Rows from block 4, named by matrix and row number. Rows with one number belong to one neuron. Each number is 500 + 50 x the weight over its row's rms, rounded and kept within 0 to 999. All counts start at 0. Numbers have three digits each. After the name is the row's rms in percent of the matrix's.
# gate: MLP gate (model.blocks.4.mlp.gate.weight, 768x384), inputs 192-383
# fc1: MLP up (model.blocks.4.mlp.fc1.weight, 768x384), inputs 192-383
# fc2: MLP down (model.blocks.4.mlp.fc2.weight, 384x768, transposed), outputs 192-383
gate.172 118:602471496413570468502547467567469536549502440490534401485491541527401418544556543424521472423477549560539576369502456480532571526453455537545456416543492517388437534506564461509518559520437465562546515537566455502484442474451592450443517485487480548424634523597459512564457390548469542458527458474534567562494515458564485566463530480587433464491521449520458519486503507512567487543481609543598461465553572564487570488551573483476462436424503522523533510370553521474552542552547546436616465517534540398519504459397453514488482541516442376546461552478504508612481496507535509485
gate.173 081:542416473475466352535428608525541458540560482499416455475486466439574582420524467511502495525525492581538479497566420487425458491593509529472463497547627561483528463521589529440457494522520432409476464524454509503565506463368575450545444523578490522493598457451511516513516482534509410548492533406491474521474472473424559408439507547630465559544387519474555537554548523514505446469546465477495631498520483483508534537539534446517414565522536440421529534432457545421540484517466534393423596461577450462420556563602479458426462551530405549580465556432528584501513571589458526484
gate.174 039:518471465412516530544453472516477424562533495535503474483574413539523637461465464496465542452457501463495563435574507491524497536516585602559542454492546560436445454524489491412497574532478502463616526574540529441525603478419494519535484479419488425592560497498613528537419465515518497431465422444506576526524492421458507472418561485511427546524527467485438459542473461454465432500379476475508502476563483556494535507470455521545527549485583446546535388401509468510533465488470473517494459455467561505487520442447496485460426517508497625521561590511589462478539495448545547519
gate.175 079:486480495513480490494518540495501497445537542410507475443445566506497473462546503422505411546510425482431472524510545461411544512498507525438451656563556392534577436467559481437464446578396451434382500612468437484497454425490496575499533538497441428501488479567578554469545506524606470544468455436434644490362452493501506413527481475465548397512516504498422500456438539572385510590464456585469475459504581505378534572410501553496453588522447476579507448503582541418477515549508516518472539554445473513651552533530509479476450502664461531547537478560500510530429559460503558550
gate.176 074:504472472541459548511549559469573443529437442454500500582552468463442382518511426479447416505475559519488497431428427521571494618581559552501511625448470483519534452415507580551508489520462550503536488410541512535533479423573487536455520500544511531436462505453445456461531528522463506555533428571445578519556477514430526512509527523576481492471454522497395385490516452531404567449517495556583539516482468462482424431586481459471519501389545473569550489595490500450388476520545533480469525520441467420510565502494480610433508511502458436517493474460509519567451536496501454532
gate.177 118:488466467498503538504519496548537441596489566492553553425543424563410451488455497498479572537553533474526488513566515537545573503465486498501557464490474454597571543442557558459449516507479549470530490459511521494406539494444511489461522453529512450528399575433567474486527440431440520469486484536483519456410569435545448475468496443558628483540475456503543475512491408494476539521498445476458568554577546534514567608516487554524426496507479508507580470452442439458460520578475440564572535484500500486434564573361508406468564594481377424518577551453477430512448588431412502522
gate.178 099:511528419485563442571478461430470579596501416542544532517433544533531447494533505424466527486561511468473496558578503521573461522444563503448440451522504554485611530504534496474539545438520597516551463510507533415474514530522574445506456543530521593483484522421517502520533550510569453493453524528438453594509536455544515415523446527456556549536472561596551487421573444482487537566564540421472433583520441639469465468475485528490380596461484470389535416555476469503464583465453485514560490457534530549514458540508383426483579507525479453519500465488469468517505474497459479478
gate.179 104:543592510572520438486477629410565526457395499486548527518484491568540520359537422521452465522512473450439511482477487469564457499530634453465451557448429537517603535497526516462537507454528463488505564506473520541478492506502481539450433476493506511502484500517497460487521563500536544471514478496502447521498534403540464437559530507566406524504493458443483538520468490528446438533524526540550554532373512594464494549514538523466606569451430476393513579517425543458637436457442607421505472505505508516576448519409469471399480528549471505506479508502598466573454543527522568450
gate.180 098:530600549418478444466499520494501479509462435535480516648524505417497463564483535432450457484503516468484474544516552410576471544386564374511569548418466499423494579531507447489542525467549413498467609471486549495519509534470508547493437479413452501465516541584468493505478433472463470501511570451480537548548489517405491532517522557574478454434453410414557484490532519487481473514563549453455479607457480524511459559587594563473363466518521420555472529364448506492482483460528441526424472496516462410473548534570501513557415515472503436532511535569506446490490577506491409522
gate.181 043:643565516503527589482474447549479479496538537381506428508583440492405520515535577496523548525455463460534506480549524492396509462464491557557534520599525500488498488471428448417459431421524494433529537467469541536494405480587523507458433516532477463475468475461524487507428400431500587480514572529445568485569506476455493542558482416458441525477516484458528570572571482543564526461496467566562478615500503487410522530506441494514560583518463473535537502435464481428492529472512447512480420464506487439514508507575543544519486469474429463511494438500499490458485592455566490468
gate.182 106:423480346591442495505475528487464539546474484583521488540483409530486549433537517469558494520508555563423521590456581424506497448466378448494449399528534494518569511463527530472485559489428532543460403606466526494531472437482583469507514487492493392502506528432551546530583449516518390452537527533550509501457378530513525461517533525489410586596587428427502544533460479510441429524495591398474538428456423456458509486473519528412496446577527507533460503491483563566557514505440456496465550521482542542433466497505484593461504429511447551520515527506515571554448464450597548532
fc1.172 122:511502526484465542378604469534578481389529491410548453447560498437507578389507466472467525572468529549512583426536476438611518509439489518530435503471501508413452610500441502499523508598578554484484481598510468410366464597505458538439499500567395546518501523468532536520466494497527533513565517451523475592486559499559460576469526511509513508541575547529490513489471472473507436449460578548496496501571570512478524392528418477531553541487470442518481553505518601557524440499492398483513384449509453479434494434461501435502466597468458582574369541444508482605527471463519528541
fc1.173 076:570542535465493563427519477451425510490481474544503525529452497532439475458554477482477437486477350499523582472530511438570558443447529513486452443514461488574492579521496528534420515507473570556543597416532539525382503545559402512442532485597541462524492493559461518472505568501472521438478449560471515502497367585522454579504454409464426371567657536461372425440515463419466579483564482537523438493547562576491481511499479533456570467514461536446549546518568469460550455528546520562580471472456457503480533406410457458514526538492565528416461543590525379512463450420572513476
fc1.174 039:503464526465583533476502551536504479591520507484458586574424509442472562409621468480504495529471563521517437432500545494488500528482408505507565539488523560550474540438545444519504440511502538561490497520485467432552535502432559502532400486464467448453498464560528515550579597456457567560485423465537515547535521581502518463451523528562467469411507483412559561479425470515534574492397490511538553586617433506464409470502491489457440472533415556518519558476547420487580483511458426550427477479570516598458495455548427467462493523473485578502500451382441417486491414504559510530
fc1.175 085:510529547566487411485508565473511595441433461606632631485439546584445488423468529547460490592418567543476460498591520390460619500488505443503491477477558503449525552541526473540439436424529458531452506514440459583496608489443517524526531521487477517480396497466548536412537397487568525550476573448426638512447498507528482468489528494401520442525463571422484479523450520431521421465400549505484541539441496492473500482540530520606513474548518470493511467516518545524466483592470474530532505576566535445511500518495448486564465444541454471569459510431535451523509494509471491460
fc1.176 063:391464537419527503509476438488411504457501475531520522418532467546566495479462472497536427506560586529556435446412518525448472495519524560532448564500414579516584493448449474531487487483512557517441577420569492543514538480501502457500550490523572512498528566524543461510468553495477494432598520496629542495453539528496487524599452489519449492553546518527552507479426477526374562534532493445522530578473529501476516495423490514433554492489543469552563431525451568466507425497531473557536432475440492619454608521532471503533550579540601501445424483511522521542471552481440465481
fc1.177 118:473501485455436443443538559452495477534509552457555468412571516488515506507508449407579497494579496439535474504538490488415466505460503540440514466467500491492516487500492533559454535490457548517486512553488551460538479507456500526451424566428469455478359599369535504529514493478472390544508489560469582499501532505503519446489484471532483583488463504520521419566502382530536549459555496543435548496557551446484486598552397512528496450532586432474575431450542545440509472554499507532562497551501545430473543520501542537434609545490443460477559589466447548508494574474430477515
fc1.178 104:431493504565531370460454536485595502539410504489463475535456489588554547418560511442562478456525459555533468551406565499524499484526485493544502504434475512474518556470445471441516569468498550479489483503533535408522569524499537569479556515381491519496455457484500530481424457442527610473561529488466468418493470520520369534456547627493503520463529489558505475480530485499382468494491602562429431497587536501538408510478538569437502511460541505534507555496424521540486452478423435511483520366530508511476476496439599550555427474514488560545483505446463530563537373489523491563
fc1.179 110:457419467494463522559433410547387502539512575486569485554543519473435489533501463450465517476553549502564452433452561449487466488482498488491577483529524466494431456551517504530518512511525507566516495475489533421495543547460511477564502474464516564502426501463499525440508506566472533505554532544483507560553502483484523529503579578356534488488536519558544560494543532510531584441426488475474456469570528480544533447536481490453471494497480597568559425544548432523457466510432481501460492450448500460552555541470488517493669481444600535404448487422420438492513575487461455565
fc1.180 106:435634547489389474497414511585567426547512523462437496511501500514499482529449505524453501536488530459406510448547582484516494513519529533520554466570512542567495524473505442498596503595447456418554541475479500554532513435533522481455490446457528480519564538488535487474451525548550551546491448527364564486499444439527480547569492559522484467473419475524509587513486529413595554490439562519458490482462511484463602510544461530526478541519554563516410495542479521517493481495482552540397545518462393470556480514462527590560437526570568469480578524531507524509498455426514492466
fc1.181 043:480508474607538503590519514571512587588539500621434458487452559407560506496414509482502479549592491582439535571534519527483560493456379483561404474483485490441476529392482478555519472535562498593513523464457462444641530542475481523483577452481454483525459486537434457537544539524545397486452500468452457610494453526579564463442378465560524455543472447549491452529530442510517537572516535452486500385485449572520429556526451458429513431461572534567514523469483564601543517523506530497478452548522503547541450464553497442465461524532487542551471544449519476532452487501426516479
fc1.182 106:500432552372505419439533458545520520509495462499484446523513563472481464538490574494562483452534437499517434450509569521442512455509543517573457483497572543440576601484581503581518487469448510451584593536525513512527463551530528532560481436461405587492448458607461468531458496515463482517500535519446456541524569498527520516501450460485526513480470501509636398354467401547502525421454531481467484552430463471595500416472548586451476558563485537450439446518573446600481543479500497449401470529463512557474483480532501440482566372445482430510458571499457445463440436483497473573
fc2.172 119:480500446525526450478464449581470385485520500479480553522616548551431467442474573530527554419554433491493490597412560501511413448531505491515644519520442579510495410463499522431488506550582570551481501452458502605526515511410499504495486498521564439465457542429506410408569474462531479468445540570389550515379473492480497714494475445484544546533514464539532513520454553465459472521527482457490488410658500505514439524444534447580395517526475403527537500424465445505446420477469504527495509469540524475502533534535542428409552484519501564450499568487578584507539481466474527505
fc2.173 082:442515397582492440497438464482461541471567548566476415460525476454517624515550525564532527471519520586453470579478517516449511484399444497479509499455434637492518543524476489472518551547528416465501430557515453524533493515495511494486503474484406537562565573530527585552443400521440456474540506499503619543555457548500523531474471596538441508516554518508537486526500571488452425542561436497519528379487518529503506500432438488444572445492497528456493451455445583510536463479532450611561421513567511394563516493521553535500461514442496458524523503471456538466500483493481552477
fc2.174 039:466502462458447506588464536476472506469463568511488434448582505510440530451433515484555578436542476467485544483446491489504480506419513458478463472535541520432474547481557461493460481523535500502523498619479538498454467506552484556466493440426504604458467534521523503444514489565582461606486407491625545495435515487515554499502549526507571554539579508521455552423479433401506488544561570537503505472562513451579460458517417460495620569455502435449490544510482504546471401444451515559391483518423500497338435442513549492554564566512523601600465502496577490544475511463482414478
fc2.175 079:488543407470492498543525378536625470479482491432473499543513514513516487422429581467534556490553569503443432531518463584533494488531446545488519507533447417444616492539578426490454452473517476466554549491483446486409510554536558533504484531536481444506496506530500484570444543572449575451505501572427436444468423444543466468519546482454464476429417478445550429515493521614507575520594435468527485460500586493488517504533414545569529434462518582500445458548587532504540533524492472545467481539499546498550576469503590510551521473535505558470578443434480489448439543477486523444
fc2.176 069:516509583502486542636489552539470526463499417495469454475517458473431506507448454446472485556594554522503392530466458467483420484451484502552429497476549480496513485496563464493504521522467520417502572401412558532425570537445530408428496442469537473551482522607547496562514432568547432482468454574495513461590475447522562534464638537539441527503568418475480503477526530533560540519469496585528508511466601447513467536533471526532472438611435513463493535450559495465478389499433468483568440466471431538551396556478420480428465577477560480491412476536432441501517580481575579545
fc2.177 118:438449509489543454467538552481428441516473574461502484490462530512510478406471453478389507442505486515447521519521507496540413495516460448532490406415590458466407505490498474650503531471516482538453518411506538462449407503505519483473513510481479519562543540536478409563502589451510511461501543459525477501514460554538521525464499586516500437509548500474477481477509492516485528423442502533469502588396367510481395469561563504503604446416501426549586593473483486577539546490534456540551509500480468511524539417435467525520426470550460448520474486473452521406565506438537566505
fc2.178 106:468529523432397461609534436483500509572458437472531472483608487511524542489521506568527610537473434559435525470414468613482515578502455489524534502494562457409501532515566564452549477393497509461570439468482526569536433529553605499571492430471462541482535459465506505528544565455454498544484498490548510497531511503470433504466489398465570510475513576494435542455552553527474501554548541492452623536424466533466460501531492493449505508496509515479452524529575548437530569530535445424537494529440493527459450583482465426536512510503373508440576531443396483533516456516437468481
fc2.179 115:535516541601429407485526533447493548517509470505498526518507495514553522407518489498487466536561436555453574396418491467432496554453468400506514544440485540567602463504459489473471484445629470419526590554529550529427542415577528492420450495467524488473499498510485393463486562494552425549590565589501459464500485491376488530461505501561524414453586562511510516472426510526394491520490555527577476489452495432502491453560521501498574536485523442597468495471536603490515455412524488434480560576562524405537542454445404450500450514564518489458486522533517454566608513605550494425
fc2.180 100:416518440477462498546453420459510508557525499545569552563411512506489540508584475504546525498454504485470558493412450399459479571472610531615528523468415534526561554483542452539522559435604418546497481508508460446556448500499518488505502505479587480597506586355448549428534519482477492565522479430498473502509465453562534481487497545434474530492603515506452372441479592451531482595553527396570533437490491529519512501526572514479506453494510491397571421566528506521497534507604450433534522421474451610541536429521529490544560485513523525429468418439538514505454584472420489535
fc2.181 042:505464450514535531588530443497527477397530541452392454535551379507480503592420541467571523491449534430493457423483460595533554499561521563517415540529531574552523608460540501468493538426456543512539415509490464506477589441511496543539568516534584489391360437534481513537510445499477536550510566520483531410544568514486406493476510550432517455461551552547512548462458585452399580421484472491527474480490521569488646419534536590440449487454461490504470434490587579581565457420557438575503493552395475414491484552463478471493503518489503434475453475503506518482479512489455408587
fc2.182 098:489636551610415460539503590453574500521495537535503479423559435415497584540395421577521472514582450479557532442459545466420509525571538591486534429489499428610530491548418519528540445464488435474489449540471532543558571507414483481541448506437467479506495511437503483479564386475541465546518556541410615497468558485438426485475601542473454509404338455556557478556531456473483579498528530506484535529418514430510515408583486523442542483533502481510446477540481578538486555538479535491491553520466543494514511521408457514527543433421491485538519449500484402567529529531462398566